Weights of a small audio frame classifier.
Training: soap at rate 0.0018, 2100 steps, batches of 48, held-out accuracy 100%.
Rows from block 4 of a small audio frame classifier, named by matrix and row number. Each number is 128 + 24 x the weight over its row's rms, rounded and kept within 0 to 255. All counts start at 0. Numbers have three digits each.
After each channel's rows are labels from the 100 clips, of 14976, where the channel reaches its highest value: "lies over" is the class under the peak. Only what is clearly more common there than usual is listed. The data: telephone keypad tones over noise or synthetic speech. In brackets: how many of the 100, against the usual share in percent.
# conv: width-5 conv (model.blocks.4.conv.weight, 368x288x5, standardized in use, each kernel summed), inputs 0-143

conv.24:179123153126106103138132095134140145107107137121086167090152136135141133142153162101146146124120130097145082140115118149102119135162114111167130161128075096117122150169123119115110199097129137158133136159109119119148159145126171162095133147100176125128118134100113064130096119148128110129155110120158127124112094176173158107134186105099151100163130124097121117122103089158161124101121137110120119174127104129114148130097123105100145
lies over: key "C" (25 vs 1.7)

conv.92:175129125130167126141101085146114178135095122123138093169114139121113108159139076131198129110116149097116113152108100120155144148121120106120079120147132095153131126132115142107130218086129119157115111085133121096168135126108121150108103131120133138092084153120116185157090106133110123131139091137114143125118127132169117105156156109114114153163130149114119128132149111153145105130111151103160070132104133099099107105148104120148132
lies over: key "1" (25 vs 1.6)

conv.229:088102087121095098134124135141140107153123122130117111120106131128099140109115125111153146188104129126134128139142121119118123131130121076095152142125111146134127098115134149162143148077076120157163126133145126119106123125127115134103139147091095095097184123134127086154154146164126133153144150118077135173118126138102105082118128148146144141115146125158120113129136192078076119130109117087155113143149140130175129101126135178140134
lies over: key "C" (44 vs 1.7)

conv.40:124162128148122159138132149182130126154140158121137118130136143124150147114110134148095129146099123142154123126136139125133096154116100102142119129154161136140130140122143144158121145083161114197165127101118153143134138128157153162132162128135148122110179129078110168085115079155136126154133123101108120128153115170142144136107139122139139122142169122122131106094140135167149178179108122144148119134082122113148141108150116110096117
lies over: key "#" (28 vs 1.7)

conv.198:123116143112116163082136124147145105145116167113154090178126096138146146093152111108103128090097114196086128120151105117103157114090113174154127079164098144107119086146097151117164126146185104141102151139146099114100152127114143131141110133141101160147133127114132121132132109144164133158146140132114146133144108081106146124098120127135158134104160110119125109124147097178094127142110096100083136148111102142116105120178119196126151
lies over: key "4" (29 vs 1.7)

conv.193:101158113119118137176165159174166116145123107118134111078121121140081126172102104139127137161130136137165164129127144136150123115119146118130128129172145121170102098134112169140104124179139110062102118144105123162128098100141147116115110104113096131202121150127155112120080129106141109136115132111113104136117106132122095130111138109117102082120116087107170099136127096112094102108096127094131141094109134098106149174068130170130121
lies over: key "0" (29 vs 1.7); key "C" (25 vs 1.7)

conv.9:128142162094109115164122130091132066105122101130125106136128116219104153106102113125127155138116140120123125151060110098131112084113094129133080113160104123140127138122112122111139128126098152171117173128146134122099119115120127118116109123152151150136121165108153135173127106152172083133146142118125126116102080155123151103103129163126088169094140133113138140155132099102114135129200119099166137128151172138131100110140150172120122
lies over: key "*" (49 vs 1.7)

conv.14:130164163091143121138087116076152116130097116095105137084108168151092114069063148112140119123118120132178085151092112123122144117132109120116156143125167158172100150102127113094132128105106116127090103105110126180127126167135163105160100123160181130067116122136150147123121092106122113140117120144126161119122132112100095121164124143128098146145151143116153136141111122149147126092100115114093110145149132165154141083158119159147154
lies over: key "8" (40 vs 1.7)

conv.21:129142131185110096162140110139125137125139130140113140120145103101091125128162130104068106119189117133106147080127119093138122111137159114118150083120075153129139153128072135144072128128091155091107090163122148061148113106091176129094128135164147140124111145159126125123105106157125120171138167126128141121162072115083128130172131173133154158117140107139172105138103126119105137142095135141118158131115139107115109148113147138113123
lies over: key "6" (35 vs 1.6)

conv.39:111123111148093089157128103141129128119111149122142119136128074100088105118133127168106126100152135110126136153127153175144058112113135089190151117134111126138120133144109117129098116144118146104129134085096105082129143127139112095154117103151124103147080141107109122156132124114156181139137148123110161112144063115079136087113161153137156128145121159138197132164124133126146143120114122147093102143152045121138085101136129164106124
lies over: key "0" (34 vs 1.7)

conv.158:161106110118124126121147079145123104103100149101113142102126136078174138158130148120106122138168167126141098137158132130071103123164145102115104140138133137110103148137105132099093147133137133106117100128141135086126145147069106111160123145125104091146111163089150150122127184120128112148092150113112142119104092176066133102106099111135129121105129092115182129115137113152063090158141122122076140119156093096106136101127122120124157
lies over: key "0" (55 vs 1.7); key "D" (27 vs 1.7)

conv.263:086083137104142097133151148125137123138169117149125111090099092150127143091097116121128142114090139130103097171109100121167123112105100111092141120116094118089135092121089147103128119097138155121125094127093098146137118117148162111099154117164094189109108178104130151145148124114113103111092126164146111110087127119118112083131110080118160111126162137156141134113137153121139119141127160138135141108152124170130118200133123138128118
lies over: key "0" (79 vs 1.7)

conv.214:119114162158133118153164131150137160137135132128149110168111119171188139100140136142118092133142101137097143171144147135093119100091110101102076105156130147135125152109109105136157140134122099158124133150109122114111150113137154130115123115115113171095114134106144100185126138169119166140078120121152134131128125092120179129138146120160170152125101088158134120115156130145098160133133114135137121133164062103158136151090160135112108
lies over: key "5" (25 vs 1.7)

conv.70:122168152121150117137130092104173179133106161166133154089117183149104127090120102111134146092127102147128094113130126143138114126182123095149088144165142123156125112152119089169133092120177154114148112135137143090132124142135152151139140112102165135095126107136136139128052086109119147179136112099125131111155124117141123104136130181146145130141115121087126121099121105152150160142121133139131131146128131111126179127130110080109158
lies over: key "4" (61 vs 1.7)

conv.15:139143131143169147104136166123117136122124130165151149158127149179134106159123073121136133167135118125142114137113119121081131101123138157113113129176118156140135118179113128140147140160139165149157156145126148127150092071128140131152135112131153149182101103138104085120129113123055114086140115099099050135132139133105076119094134100115088096155132147098107127106156105138132109152123090101126146108072140116120128083128126113130127
lies over: key "1" (35 vs 1.6)

conv.238:095150136064129145128130140107178094136161086136119107117128144146139131112113173151138142173130119113135152097113136115140129142134139105112103166107080095099141109147144110138144121132092138125131140124132114156116114122143147112171157114091105107109104129118141114100138145156166113144168126126106159116096130132118133084142145096169160150083142147159114089110126115165129117118111161184143085155138122143135129156080122137122143
lies over: key "1" (38 vs 1.6); key "7" (28 vs 1.7)

conv.292:113094109060145124120105068160124135119149089164128171123124115136113135111126101144190101169146168142161137127132105154164112125100105129156144113145129157083137118116153149120088151069129145124102122146079126152114137123154152163127164153117116134149132140147130149126152141131107124132166126151131130148178135122128075065132143115150109113158165156146123152138143125149157086139115138112113155137093127109137121149138162155151142
lies over: key "4" (62 vs 1.7)

conv.100:107142131148158101120134144136170132129118106127101112152113119131149126150139156135209167166154109115165170134131118135131136137125148135117155127135133135142164140163139149109169080116088148136140157115114147125110104085145152161148109143151111093138130120138153081100074118163142154149111131101186119103176133128145140142160145132109125141108152115074132106108133125114150107103125152102133082123129113079156153072137087098123185
lies over: key "5" (30 vs 1.7); key "4" (30 vs 1.7)

conv.365:094150122117114128120151149120137124138118139149120155112149118144096099106115177131152126143125093078094169122134130133178151166149114137140101151162126149158114161176133091136129143118148093198128139126140136108139172077080160118090155100088114126144165101164103133136172156113152082135135136123154160159125116148114136150126129139126119131120167125131099119142119155087110084187179132124156170139142129137118111123139130137146107
lies over: key "*" (52 vs 1.7)

conv.353:100139150103138110159129131139132138145160142117095166158092078113085134149130122144193125099121131117131094114146117106141068123107136118146122140106142100097155110091123147142116081172129164107134123157130156137124081129131147116133133105127063101138072123123169159133138159132133132128095114139154126087158143058119160107106148112136134139118136156121106122125133147145142147129147121121128098126106088139111104101137157131141119
lies over: key "C" (27 vs 1.7)

conv.182:107124070131099107131135137136166150136118114115093130126093174112124147089099126168162146156075129130107165108136109120108185150127101149154126053139113143163102109128122108110156097090126118141153139123132147132137117155145157175100130133121154115115145148161126130117119112115079156137125148140134140130111160140118149097108127146116136140113096100104113174096109125110115171145108137153125151110153102154171110126127120153101130
lies over: key "C" (57 vs 1.7)

conv.17:124140123159094118118159115124082112113114144120111109123124123114131134078121127143121137089094133110102126061141158147163157098125118174123139086138155143145118124148111140149200117146110139135132127073091113097116120131137132118135118115138117165075122139118149123133108122155142105182167119157144124150149155149101128196085127119128109152148117135144103114097152137121121134136099156160181092117142167173124046089116138108165146
lies over: key "A" (49 vs 1.7)

conv.265:136135131129135112138129154124075124111146117135139077170122137166142076159075121091121121118130136130119129133162069143160158132090167124127127074165105127147104115118119104118106118148135107091140088133108111118151126108120126105180118154114112120115103167139159108133156092104095143143068113111138170096134173148111127112170117127158136111129113116119141130153137142119090098126115140165161133155133116144152148114107085157141163
lies over: key "D" (47 vs 1.7)

conv.173:094104191107118150166178116103119126086120123134132135163125173131120123132108126140123137140088099151139110113145114108105092149120119166120141101163141154144123131075143138099182142157170151122141148144090096172130113114129134146135132133095148131114143154166131120100093151125091140099163099167120132129118127145134110147152139127156183151141124108144154105089143141139104193135141156176156144152120143126125084110149098106132094
lies over: key "A" (26 vs 1.7)

conv.355:159122103113099150144153147157101131110083125126108115131138112149139122123103105108135101143111143134137123132122080091163149156105110098120138059139092109089113136101142113135131107076131153128156141133120188132137099102096143151081131108104140137146111114129107095089114119134120097100136151116158095118161108147099117095121139145109082148100110120145089100108112128130129143155134136113129143154171180077133143108114125111127138
lies over: key "*" (27 vs 1.7)

conv.286:123108126130175122139137127157142129113073126151112088121137120122134133148095175095149161165135137102144121116131135122169126113095124164095112105133142131109108137160144169132160108141080166121117164082094143077113071108138118144110112120093118142083085085181127093138153179127122092101139133141124107068115104112109129120131140086103092106136120149134113150124158099132128151145121129133145061113140126132080140124167135131135119
lies over: key "1" (26 vs 1.6); key "9" (25 vs 1.7)

conv.351:135115108137126099130120131164173137110135103124186174128144170151141161145107139133095143152145109130137145144123138162142143143113119126132155141134162112153131163156168151173172175100159167196132139120129136160132091072146123165122146114117149132179150114116087140114122096125079125101126136113177085151116127094120137106123123137112150116118147115147123123118122133122119118096146086138106132141111111115117165136087145119091116
lies over: key "#" (68 vs 1.7)

conv.111:109127145094171117119082101129119156125158103119138156126121109103176112114153086190178142124129177099130150106137115157099123140118123147116152121134115136093130120142086142101096107144149156101107101170167154148162107160094119137125168121122072146096124172185140139127137125129145128122144130116159116085149119151124122145156108091138159124134126124136152110102117114156146147112084104135105182178100150139108170121148168138139106
lies over: key "4" (42 vs 1.7)

conv.178:128087081115148156118082105097122091150149137116140169184135153108105119173150123143090156127135126129124102150129109118097146082122162113111104115168150143124122120114128128119081094106113149131125145090137153132149129138130079109146143125143092132142123075145118137113140202107147094104150146132118112133139085152113114120192122080125132113136153136088129115083144148154166127159135098112086147096110092097096150134177124126108119
lies over: key "6" (26 vs 1.6)

conv.44:139153171112095123103140111135134056123127139131136155110135098098120144090145120093111132079076133109098104129124150178085133107099175134108177147061148137144166160117135099110108081110099121109162114159095129188124120157162167132158167104151169097119139133143135135138142117149117101188116126127141158157121172152182121153146117124103150105143129147135121160075122144152135133142102166152151103112098107145108099114151131149117133
lies over: key "8" (50 vs 1.7); key "6" (33 vs 1.6)

conv.59:097107158115119123148109118160127138128076104101109114117121139164118148124120139096126120150125127083082109139140127150089144147130141104150149154134103138144085151130122148137115176131112160137147100124127118130091111148122122164110147157183123120126157118144090147101131104175083121137171163129102123168137182104132147167123125098078165135109082150122072082149123135091111138155141139159106132100130129127153118144133133115118121
lies over: key "D" (32 vs 1.7)

conv.166:108143113115084124157141103137103134130173121100140148117121127077136140134128139107085095103133156149109116155135183148147085084100123099135140108171156091118090162110144163110095146098087147062140120132091123105118127131114140160079095108136075086101112136121153163152147132124146112145175113138133139155154133186107153067127176109149093107149146144108163136145110150131170165140116149114109132118137107135142154114129137130133134
lies over: key "0" (53 vs 1.7)

conv.42:139131173136146080114100100118116126108108110116122116118135092113122124111136108129135145123120137130143091129047127101198131142133137111099089131135110153081111123095112130147078120156105167154114115081081139120101060091130065120147086116165118109162135111149137151094139142098101101082176131094122066143143136139086131091140145068101117134113142152094130122133157113127096167096099091105084134119122154133080099082157143128132073
lies over: key "4" (30 vs 1.7)

conv.185:146153131088140112140124111106093078123121109171119143102110155131097091102140101135145126160148132151094087079144147113140129143095176105096088107148110123169113102119105096145126131146127118113135158157140132085143153117100155120079124104091147113178133153156145115116077129117136101122130128131103113144094101130132102111088148129107134094151115130133162144111146084132146092107153127094131177156119123155117132143138126161114122
lies over: key "5" (52 vs 1.7); key "B" (48 vs 1.7)

conv.231:129124122094077098106150129137142121112131116148100121155107145172143136131158124127158122112147163149139146099112079119146128125152126122120076082116086118143138123114142122124154087117131130140150130142147132051123118112116143129120106109152133030187170154148101107120087170134133096125120118131132120120113145145139103110086143158118114113159144114102133113123113143148118148111148128120099140130127098139142145119126124167095104
lies over: key "5" (35 vs 1.7)

conv.264:100157107112112127158130167153137142116154170101150135150192100102124107134133153102151133136085117070130109161158179134062117171157142115120176124110138140104093149177165131137130131163128139122123151131114169119155132150107146146134127126139170181088125107137130187137132125169114127151137127156114148152174117107173112150145153145199164108145154100151153136159099140125081164127108148151149137155141132154184135116116121137120126
lies over: key "8" (29 vs 1.7)